{
  "tokenizer": "word",
  "encoder_depths": [2, 5, 5],
  "fusion": "cross_attention",
  "decoder_fused_qkv": false,
  "decoder_bias": "none",
  "decoder_qk_norm": false,
  "residual_init": "zero_last",
  "learning_rate": 0.0025,
  "orthogonalizer": "polar_express",
  "adamw_lr_other_params": 0.0012,
  "max_steps": 16900,
  "epochs": 17.7,
  "final_lr_fraction": 0.05,
  "adamw_weight_decay_other_params": 0
}
Rows from block 3 of the image encoder of a small image captioner, named by matrix and row number. Rows with one number belong to one channel. Each number is 128 + 24 x the weight over its row's rms, rounded and kept within 0 to 255. All counts start at 0. Numbers have three digits each.
After each channel's rows are labels from the 100 images, of 14976, where the channel reaches its highest value: "top examples" is what is common among them. Only what is clearly more common there than usual is listed. The data: simulated grey scan slices of phantoms with and without marks.
# convs0: first 3x3 conv (encoder.blocks.3.convs.0.weight, 64x64x3x3, each kernel summed), inputs 0-63
# convs1: second 3x3 conv (encoder.blocks.3.convs.1.weight, 64x64x3x3, transposed, each kernel summed), outputs 0-63

convs0.60:148124140128092113099099124117081105133048112116123156108134095139142068128097103148108124141104124112140113099117139127131150116111131128111118115126120100165077089142127110148110167094138107
convs1.60:150108138110094117132121075136136175114120127129117154103132158081124172135112114116091146138123164166092103111145142106133096116157157137140159154168124173158163123094154124136111137132149152
top examples: side: right half; several spots; limb

convs0.55:123100140149159150116149112088097108115155171133132101086125138099126109134125067106132132155157129148092114083141118119128155124106140123126089126114155129110122090128127161121144077191125126
convs1.55:109139167122145115089113113129124128131175105121148111140106162125122125118144133123109196141128121131155083184127131173132118117181156146099139140117117152172165154123124132109154115097096144
top examples: ring

convs0.58:148129110153120114110073147094142106154059139119121125064149105107101127079123132109144151128162127138102065090114119125140128119135110136185121131132116128133092128112134135133131118138150131
convs1.58:119149118157104141131136097173114128122118138130141110115101136133157112158132136088120083097122162091135184116093112104124137087146155155124123152125099139163135142136176155111113103129174171
top examples: chest; ring

convs0.38:109131164127139133161124127146124114125119148118145094092137114116181119156108089113108102164115117127133166052099139136138158095101143123151141103135147124106110127077117090132075116127130116
convs1.38:133119123142143116093124116108179126110120127149108123110094128076138150128131140144100138127106180112126112170153127130136112124207148139105132136122122139127181121118081115123113096158177152
top examples: limb; ring

convs0.34:108112121109180103139087101114099131129099144106138135096128123078124107128135107098117123148114104102089121094153150138154096146162096113095116084129132141109177129128106093126142171139148161
convs1.34:114111117140116084123150144129092112115151117135099114112117156137145101106120091146135078126134187164150142102138137184147092152137080128146137117145141174121129131130100133157075130117124154
top examples: dark spot; side: right half

convs0.40:148087131135090124158124116139099136127147104109147145177121123154108086117070120096098137124093131080114151133169109153136090142114131122083123180116111097119125083128149117122122129106118131
convs1.40:118132136134145167135153132109114124162092090137150132114130102122141120108120074172114123173168114122119152123087120102078140086125169158139138098109108134083146118107112141162120140110165142
top examples: bright spot; side: left half

convs0.33:112137174147114101125102130153118134103049131109129139070099106129122091072106154144118133120104141116113101158060107107146120111124118131148098124120132140130109120148114115096110122141135117
convs1.33:100098108133146136120162082153128136136138115156084193160105142145162164116144145097128090132119168121132152172139109142143150138126123150182143115106136146138128125114162120144145127128155175
top examples: belly; side: left half; dark spot

convs0.37:150094100133080184131107120084102125142145078127101102158100147146070131123124113062114129142144130108107114134113141127140143116101124155150131120126095122118085129129122160087152131132132127
convs1.37:142156085092117165151121115138086151095099122149128130073172076094114111114163143153131137122116116155103112134172160126140139155151118140123093131137117140099125097134149145121116172095132136
top examples: belly; several spots

convs0.31:093067128132132137129114125105099146101089151098131135196117100135107152136122145138148140123092051127109138139135113105111099123133119124090127143118120142128117095127089181127106119105137132
convs1.31:125159100104114178143148111122157149078153115111092159163124149152136122138119105142158165128105077112145097121104096127126117122131135174139105117130101089145136107119168122107135136127093083
top examples: head; side: right half; several spots

convs0.13:108136166112117163130117131139213098094130154154136111127136140084108131105123100134081139139117114130173168091090117127109146097090137135106124112134113125119095137099124089126152134145134139
convs1.13:099136073126170132102121138076167121147137119144099126146105109113182165118129138134142150137138155107101084092135138115142140116119123136097117129122095085167122160124175124152156120137142159
top examples: several spots

convs0.14:101128088150150098091085106122108130102125187160122137098111129145091108141167098136114119153165126161138110096150107112129145129091107126103123102109118144122106145098097139136095125092141169
convs1.14:102108126132123105129167138156097093117139098160158159142136146111114143123145141119127124110135187130133154158097112130125091176114125104124129142129112162104111124149180170157120093162081153
top examples: ring

convs0.47:116111158137167134131191145094120105119089116124111132155149143092133102095104140114089154137095157130142187080156122114155147119109133134145138138165140125159118132105167143140096112106109120
convs1.47:124104060116147152090121138103136130128127146125136148227113120129140152164121148117131138109113096117133121140147120103133131136112147122167114147125116131141101157068147169148138129116150125
top examples: side: right half; several spots; bright spot

convs0.56:170093119168132108115098128106110130100097135121118076138128104109131106110086117102151132091100129095092140107146107109160099155181166110098121117121130141162155128107100125102166125123108128
convs1.56:123111085119135122135137126082124168153119131141132148181097125131116118137159121146127094157121119151140120142136127126204153151134153118169108124117097109152103154124174085111145089134162149
top examples: side: left half; bright spot; chest

convs0.19:131126118140199154108092108147126113111138152130136137102141116116098139130116156096116161119104139126111087076098113109172110151159113129125091137105106098112136096125079145122110142176105136
convs1.19:062153109138116132132145100181099139150109131106129121136126134163120134130121084104138174156153140155103126094142101134151115104157137167142126107128112172138170154107133098080139118141151130
top examples: crack in bone; bright spot

convs0.49:102156156092150109096131136127108107112112085136151142125105079116149097107121102173120129119138093102146107106093140127106106090064118119105131116121110122112100110116100117154124093088149100
convs1.49:130090106147122140112151135139146076057122141147136125109131110134115148120130137103114112143108154126106143120133162096088145145155119114114172131128172129124154144100113165164172096139180129
top examples: limb

convs0.52:096151139134128117101153127103128119103109128128138164179174088100120164111103177109088107102095151130177127095094127146119117122107142076117104143126152120134126108093132107109118136130153106
convs1.52:095126099127102149118114182118135153134111128137124115164113133163162159140126110121121153108110178111116118094100115100129130132089134116090086143102094121098100131071121102130135113111081095
top examples: bright spot; belly

convs0.32:082162161125131118150163151121161122135114117118116155074121106099156076138136085140119089134151159180140116132099148119147134121097138136151145116128112142103112167125092104156126124086142143
convs1.32:142102086159145157107144116142196115125129157137094151171108111078158154130146127145149168097100120112116113135102129118106135114155133116172092143115132093155151128130148106162142111152116112
top examples: limb

convs0.48:132151118106142095129102103129108113143142111119108113110151117137101136144097126130119162127111104136134092116101083144110114112115137127153101121138073063126114106126090204086141098121101131
convs1.48:112120118156124136142153122154136133137119130119194094109093099123094133136121167107156134115126177158101145150098104150138117151152138155096148133137158139116116141112130078115156115182104175
top examples: side: left half; limb; bright spot

convs0.62:125118074129139153119110115126112115068110137124112093137115112123165089110141102125165123176106098095096140101157136108118114122142127118082106111111107137087115142108159127114082118095114164
convs1.62:144127150159121110168127083139158084144111107148098108153123163108103143095108168126113079145100125126117108129139117131123145147097127080121162134154079155112117109148133167141135123155172110
top examples: dark spot

convs0.36:130126145146134133115094111133132117116118062129131132112127139121125123075070170132162158103063146141120076137092123142124119136148105105130102153109119080139116099132155114120141130141096108
convs1.36:153101133138112116070100170117107146104154090117141121112150113123121138126139186090145088130164105132116185168067136131130135103127150133113119136155139112082135132119118097142137116134122141
top examples: belly

convs0.26:129105099112109101152099145108107137100153118123111120193130127081116107117149109106098113098141087123114117108128121080106127139064115118175152102124078121121111167124134143144129119126159129
convs1.26:125107058122132141157083120083121148126120092113129098108160116127151164126123140141132124112131190147122085092155135156085113134108136123123106142124111146100078115113137151136153148132158139
top examples: side: right half; bright spot; belly

convs0.42:100100086117115087127136134122085108166096153114160131153131090129088106137109122108164140162147079132136141141137134140125105139131166104112125113140110158141084104106119112161150128084159162
convs1.42:128110080117155140139133120092156122099143066168110130141145134121167126126158117093141156106104150090124118129143125127109110137105188119143115117143115094107077124099121131152128123117114068
top examples: several spots

convs0.17:119106124094129118086142131095191078104103133127141118091116083135168090100157110115156125120153133108126097116097111087109108107117131104132124148126134098135125166121128140087145125096144095
convs1.17:121136099142146144085140119156158133098122146150125102103115141161135118143096123080165151134138168116113162129109092102102144156142175114145098116163122128122137097101110128132138094192148157
top examples: ring

convs0.24:149124184118113099130152137119141172140138099093108094158126115091127066141128111088129079086138118095082167118117112096154119144146125113165140132147126143109164137136143129137124146115136130
convs1.24:125136103125159140146114108096108102128151125097120146156143145114159110096149134140157132112119147095140075157134133148169133121114159156192074124114117110128159082122086098139107142138136101
top examples: dark spot; limb

convs0.4:088109099062090137120116137121166117142113138114131128175170152094113148108149114099104078118122155090106123140133123114097149090105120107157131101126141123152101092120157143140149115103137117
convs1.4:137127101105141151123090177101123126076151079137120164087171115105131117150134133125181129147130185103103115151131130125111104165113118126138134146131132087118092109099166159130132139130130131
top examples: several spots; chest

convs0.27:116088106154083106116119112128101116096108088153116123199094122129131147103121103095127094107151060122117111113139142123139153148110102124089146121132123124121108125122118138107104105085112093
convs1.27:134114093142084111099109133115105157075111164145102136160138117110127115115106090147112155174101126118145145082080131119128077118103155137148124158162121124106107106132153155105155139150132119
top examples: chest

convs0.7:125093164143115101071075120115048128133151123118110129127120139113116101112090127114195154097103106129096118125122140124146132141139110109116118161105120110142099102140120135114124098117106109
convs1.7:072141130113105112140128076084127145092106086109095147109118117147136162153149105098187178132126134141148126118121106125173091131127122107130114114158118110104120144135126145076124125115108125
top examples: crack in bone

convs0.6:104131144101111088102093109163139107112129108116106120119120097104085125108159131069147099133130112141147105116128138149080113096119101120133119095121104101098123157112122162074085108113134155
convs1.6:104126170093100109129114144085167128110140134141130102099130145136099169131120145088133155104127177107141137183097119142129105144127109143138183112100081122140119104101173141117133117135125154
top examples: side: right half; belly; ring; finding: crack in bone

convs0.1:101074127146176131111145109153152114107135118156122099134128145134148125113123158106167095160074156101118108115118104140117087117143103086115099124136130109146124122093126184084115130146107109
convs1.1:159139168134123118124124141124159076124092123166148119108127116171115145092146134118120144104141062086118138144111166143142114119133121125119167090150122165086160126095108113160149093139124121
top examples: side: right half; dark spot

convs0.57:121103125141149113150090107138124119092063126115112137108137115155143088092156148123109132124111156137160123055122136138121140109179121131088119127118084121096102101097099150106104120122127133
convs1.57:106105106134145155107181099153122125127150127133106118154122175087128100131094164138129047140150093137111110122114096153117136136120128129132130154121135137133120172068144167116132150138137114
top examples: side: left half; ring; limb

convs0.59:123083116130120109142156127105134102127105115120112133199135106111128099124107130095190099144078139145088164139195134124145104163112129133116139173121106141134119120122145121145118116115110113
convs1.59:142125125088113127088113115106154147132132150148123143153123114140093140142087115108172132095125042110141145145088109118118140090161149108138120145124122122113169095138149124135148082111157147
top examples: side: left half; dark spot

convs0.39:110138150124106107127118113142112123142124140134131147046114124094141084187101122156131120132099101148141071116086127131162139141130130122186133137109131130109127161111111090141105123095137124
convs1.39:128133116133118125120127077125114104126123130133171109097108123102113112100110190144150101148166161145149146163073119138124145131136092140110137138122138138078164139116116095139159088172129161
top examples: limb; bright spot

convs0.10:146136086133092099144100142074092106161126067135120123131130097124093141128119131106110175084145107146125111105132130154129119111120146136160156142137120076104147107112130114127186114149129115
convs1.10:131101147112116085127102135117129142134114161128157093099158115129073146106080115130117068126128142099127119090099117122121104115069110147122186181111132141147105125103116132120140132126123118
top examples: limb; crack in bone

convs0.53:096152080103160152121078129110080109127076132118133149067126111084100088113117107140123123123158102113122114111123147107139162114124119153138123127131111144110114147137152144151126065113138128
convs1.53:094093135103135106074166145152140108108136140110143122176140144095163128124128140132097137114106168128169123127153105114103104160133116104142148174120134108148141130126178156103158080150148126
top examples: chest

convs0.0:120091097146113163115134151148211104106143147128127124068148154112163081152165151121090100132123113111123091112119120093118119132111118119124081115132129152108115105112109104141123143139137129
convs1.0:115119066170107107084133126145175104115126127117109125121099139174124147109128149110121143092124159130112132157116120123093113104093109159128112116128171155099157138103139156168150088142105153
top examples: ring

convs0.45:088143107120171115147094146120115113141131119151130132041113112101119125130127081142113144155154104103132094098116146149151129081111143092137102110127143099108124124093150136169093121128124132
convs1.45:133087118147135120134134125144152142148086139169109138135084126139136124087105155157085147102115176163163097114116129082088113138116134133168137126096155162143143144141137135175163105119143133
top examples: limb

convs0.44:101096133139110149167115148093129163116127169088091144100117144146146159138124115115125107113113095121122134160093132091137148118163150122106111141114124163150082089151144173148072122128148133
convs1.44:147143102133176120087147120105139112082159101127155154160103130106169123158139115109155110128114152099114113140169123186110129119155157140126145128138122115143082080123135113132119109133120072
top examples: several spots

convs0.18:105128147143117196101087125116153124100116110132117130103131166099092089107153105089112139128126111123155126118085139155127153094118119147108113117113102111127072106113155188116133125103117142
convs1.18:106144139185125162092126188143142103115131131119158133037089104142149129126139107117143161157108140098098139127153107128112137133124129130125096139126140142153135110119136098122118110179123139
top examples: ring

convs0.63:157117158154117085117133109147101161073128088121136144096096138132108131121110139095109152110153162150126101177135138115125122137094119124074131135147116100112123151135122187119102093099144154
convs1.63:081115113132122132147125151130158171146109157182125082156100108198152149130108143117121139108140180134171109156095133150127095115083104148121122115103125123120119126103126116125147107129131145
top examples: bright spot

convs0.2:148106133085128115124124136123119146088124138132110136173157131128125152120158171174112137118152135129148147114157103111101090098113125166076088118117154140119104154133133119127056131170143143
convs1.2:139116109139125125088142104154124113095105105158106121119141096130171126136173167172131097096074144124112148137111116106121141145111178144088121097150157099099138115112135145175115131162146126
top examples: ring

convs0.29:095124098133134160098120145122125113118197087121130140116130173127126142139149113137069109097129114137125088104099121142118134091110128165134108134131117064146140117117073148145165130132116117
convs1.29:069154149104110160168121145138098129155081127124118123065138093132127132116106143148126157147125189141133136119135134107130103142105087154119123105135153146085147128127109160100155141098119145
top examples: dark spot

convs0.35:115104131132097131120074158106113137089085172111125122142119135108150090086100139113146105123093130125054154110148141109124124138102132120124133105127116185100131124121129117142077106114129108
convs1.35:165106143095110089120178115102161106138145106108124141114192141142107161105111112138097141105110160126167131105102111143104114116124123110111146125158113096133153103105166180158115128125106108
top examples: dark spot; side: right half; belly

convs0.54:120137108095145116071070132127106118107183087132105132094118129113116117105139138115139116120096090118114100147116104116080157097151100152133110101126107071118135149131117129134089122102134142
convs1.54:105118140143141155136132133133105137112127148119117158084118121122099134126132138141105086131143215155154142177111126127132141134101095145151137112139147148101091113128142144159116109134143208
top examples: ring; belly

convs0.25:113095090152088166102115117085133105106161105123096112081112124138149083149124140105135124148106181120105101129094140092140118093149120095121112127144122092144116118151145137123157122099097157
convs1.25:121107120119111133109100162150085144084116149119120153092120095156121147144145107114115117103089115159123174079119144122133113153154104174097127105139134148105154116113132149196153139140131102
top examples: belly; dark spot

convs0.30:129113105131131114124095121138183126109195144111127155101123149131097129129178124126058136088109153125151084140096126131143112139129154109137106109135141148103096126121131112160133175152142147
convs1.30:147098126145122134128136152126135069138092109127126165112089089133147125125152136095161156130133182098132113194110134112119146101124120155151134121141170116130111121099117167137157104122094167
top examples: ring

convs0.61:121144138172104172145095120092156130096106151132136102102105167094109085144177065106117124141136124117133095106109130152146133113115120131134123100101141163099120132101126143116177105128139107
convs1.61:115179134127117156098132119177149136134124126082150151109122134139117116114129130150146166146154073102112149178161113130147137132124112133094106163146121142125163149147172147161132106174166128
top examples: ring; chest

convs0.11:106131129106125085137120102161070139129135085100128127090097134149121094101096109084141165151174107118110107147115164139154128126115116115157148105132112098151144116141109163129136105087097149
convs1.11:120123129097122108184155106090083128152121113118181105133160141112098146121154129112140159119118182166147146112117132139141131150116124114138131154151089130129087109110142146079143166109095104
top examples: side: right half; several spots

convs0.50:114104178103097080159122160176112098169136097113140111142145141153170090121075143151135107101095143104149136114123128140119130101118133111102136117142115087142168111114117139116091119120130104
convs1.50:160124130090094137162153132105140135093126095124111155101137120093176110105111191174151099146129151143081134123158113120148120142111151113133134126122122163088118109142099119154152148134107090
top examples: belly

convs0.15:095098108089121173162138145137146081101108107131075121126129169140125118140085151168078142108108127090173096114130126133138100104141125143097110122131128116126113119097102157119113102143104119
convs1.15:118142090147085169125166134158128117142088129125148130147127104137120122134075139166150170114134110135086121086148133080144140146117088171145109113083121134111139141102120078145143129114130134
top examples: ring

convs0.28:121127140134126109207123135153127127121162125125136121136103158140132137107088089083124084126126127110168097112142170124172116129120126108113138158146114132090101108099103129125129106155143067
convs1.28:136158156157105172102167111129126123124095139141111099125130112135114118092098115124137136099119040120082163124133132097143131119154118112132121104146135149104123114114095102148163093097162131
top examples: side: left half; ring